From a checkpoint of a small image super-resolution model.
Model: 1.39M parameters, 40-pixel images, activation silu, widths [48, 96, 192].
Training: 21600 steps, batches of 128.
Data: trained on histories of elementary cellular automata, time running down, 147500 training examples.
Rows from block 2 of a small image super-resolution model, named by matrix and row number. Each number is 128 + 24 x the weight over its row's rms, rounded and kept within 0 to 255. All counts start at 0. Numbers have three digits each. After the name is the row's rms in percent of the matrix's.
After each channel's rows are labels from the 100 images, of 14976, where the channel reaches its highest value: "top examples" is what is common among them; "place" is the part of the image that holds the peak. Only what is clearly more common there than usual is listed. The data: histories of elementary cellular automata, time running down. In brackets: how many of the 100, against the usual share in percent.
# conv: 3x3 conv (model.mid.0.conv.weight, 192x192x3x3, each kernel summed), inputs 96-191

conv.148 071:089110166128141119136142121165103138144137120114109137113150123119106156108147132107124128122143168157172158087081138101160147055091116151124119133129121085149123130148145118086133142080120168165159153102121127097154173163161117159096144135102132140125114136099116139103139117143125143101
top examples: 000 turns on (94 vs 50.1); large cells (86 vs 39.9)
place: centre (35 vs 16)

conv.185 157:110096137106129122143107116117133103123082090130185153171105159131173111142119184131113178102110139086157117126098118134144141160108136120148123161104132110114162129127126138102148115138142113116178157133123142141140139148144129107133133136147150111090091138135110141132114076118080126173
top examples: 001 turns on (84 vs 49.9); large cells (81 vs 39.9)
place: centre (39 vs 16)

conv.182 091:132128141128119092153139115153138120079127090119103130171078095136095171152120167072124118160127123131146133097104133109131149120122156135108097111129099132131089101137131170097131139154159099113128132118119104131151125159108163118128086122115108145141130130162185139145145153128113135114
top examples: large cells (89 vs 39.9); 100 turns on (82 vs 50.2)
place: centre (42 vs 16)

conv.153 100:130133141101139141188137119093176121102158128120080133109144129134142159126151115163115065136136122155161145144137149074147128125130159158162133098111135121130109118128109090108092068144128116180108118106127115144126127157116150139114152159096112159121087136150145159110120113142102114148
top examples: 111 turns on (76 vs 50); large cells (74 vs 39.9)
place: middle right (39 vs 12); top right (28 vs 9)

conv.86 106:127093108102114125146143080116142142112114132130136142097081117161141139149136133156088100113152133113121137148147116128139163139141160129144095084157129110142121117130108192126130123121113144139181136103113111109176134140152127126126114157148120122173108126129178131096124139154103105102
top examples: 011 turns on (77 vs 51.1); 100 turns on (76 vs 50.2)
place: centre (36 vs 16)

conv.137 093:147118142131115123131137104121139176093154136113109149150103113138179172141139143125112091125147122135117142104146112123125147150133138139132101115145095124126187096144120166100130127146142136166153132088096118090160110169133215105106116155102124164127128104167155114129147166125129148090
top examples: large cells (93 vs 39.9); 001 turns on (85 vs 49.9); 110 turns on (81 vs 50.3); 100 turns on (80 vs 50.2)
place: centre (35 vs 16)

conv.8 116:157147115107113132123142130117122153151162130107092150128155143095119135098164115112141095126130136154189136123145148117138111120123156158111149105143069136129170126077148113122082167130138150139128129128109133138133101114096112062136153086097095100142153135153080093143146155107139151135
top examples: 111 turns on (89 vs 50); large cells (88 vs 39.9); 000 turns on (86 vs 50.1)
place: centre (36 vs 16)

conv.85 108:129140139112186151109112105154149167147117149147121171124100090145164095111126132144117135119175116115148073134127126111135121115148078146152162139143115079142136161128155137157118101125133115152162139121149128126142145154183125136132137118173149118132122104138125111135136097139141102150
top examples: 001 turns on (96 vs 49.9); large cells (93 vs 39.9); 101 turns on (89 vs 49.4); 110 turns on (83 vs 50.3)
place: centre (36 vs 16)

conv.29 079:138118132098126152153138108112135135157150093076141123115077127127150078140148112140150147160144146130130184123101120099151147086126112157063101162112142113123198156122151135114140120126130182146163157154145104127131138122142120115110112148119126132106119128137144103108150104152121112106
top examples: 000 turns on (84 vs 50.1); 111 turns on (82 vs 50); large cells (69 vs 39.9)
place: centre (38 vs 16)

conv.71 112:156145124077163122131078097129102143140109163125117128144144127144112148135141133161096086110154117179162123128183123114129139109134139107132124177088179101095134121119102133131131093105129108147111141079125140138136131174141174097144117123114159117115104157139141180141144117113100143145
top examples: 111 turns on (85 vs 50); large cells (78 vs 39.9)
place: bottom left (25 vs 9)

conv.10 099:112092130103142170145117142152147122189144156122164135071156131117154157124129118132142133137110154143156128123117109093152152067105116183153121080111183085172126109127117122147135073124090147172165133166144133082121142162164094162116119138092146086115096141101133146117129114123120122137
top examples: 011 turns on (79 vs 51.1); 110 turns on (78 vs 50.3)
place: bottom centre (30 vs 12)

conv.143 082:140138110095150124161136126141141111096094096127131110155115107143145163108150166154112105144143111129169148109126115095137156160132189104117105130141169103115128118120101145075119116092176086118139136129068124161151125161138129084139102160104091156126119159132184157166153138149072105097
top examples: 011 turns on (78 vs 51.1); 110 turns on (76 vs 50.3)
place: centre (36 vs 16)

conv.172 101:157108126107119077082080138126081108135090146101135150152160145146121134127104108125120193083077126130158129153107149135123096106126127137118172155088126144126134093114133107137090151120135153121116174143143130145099145125119090138129125147135141087128124119096065118172149103101113139157
top examples: 111 turns on (99 vs 50); large cells (90 vs 39.9); 000 turns on (88 vs 50.1)
place: centre (39 vs 16)

conv.19 123:112129124120140140148067152156122109151131126126199144127180117131123148129145173139149167101119094149124102109148102124146149108128132131136121123112168115103144111129126105130115068170108082142116146077087115110111141125127120136139131113113087130083083142126146154161110126103122133171
top examples: 011 turns on (96 vs 51.1); 110 turns on (92 vs 50.3); large cells (72 vs 39.9)
place: bottom left (33 vs 9)

conv.75 097:071110147130132111107118178125132121157142110127139120128128166070155156147128171098148129175146144133124111121126151151164141137091172101151088153122104100080130127143096170118140148132137114127167129134109130118115153130135143132117160118123117124121130103071120158110137135131120144143
top examples: large cells (100 vs 39.9); 000 turns on (91 vs 50.1)
place: centre (39 vs 16)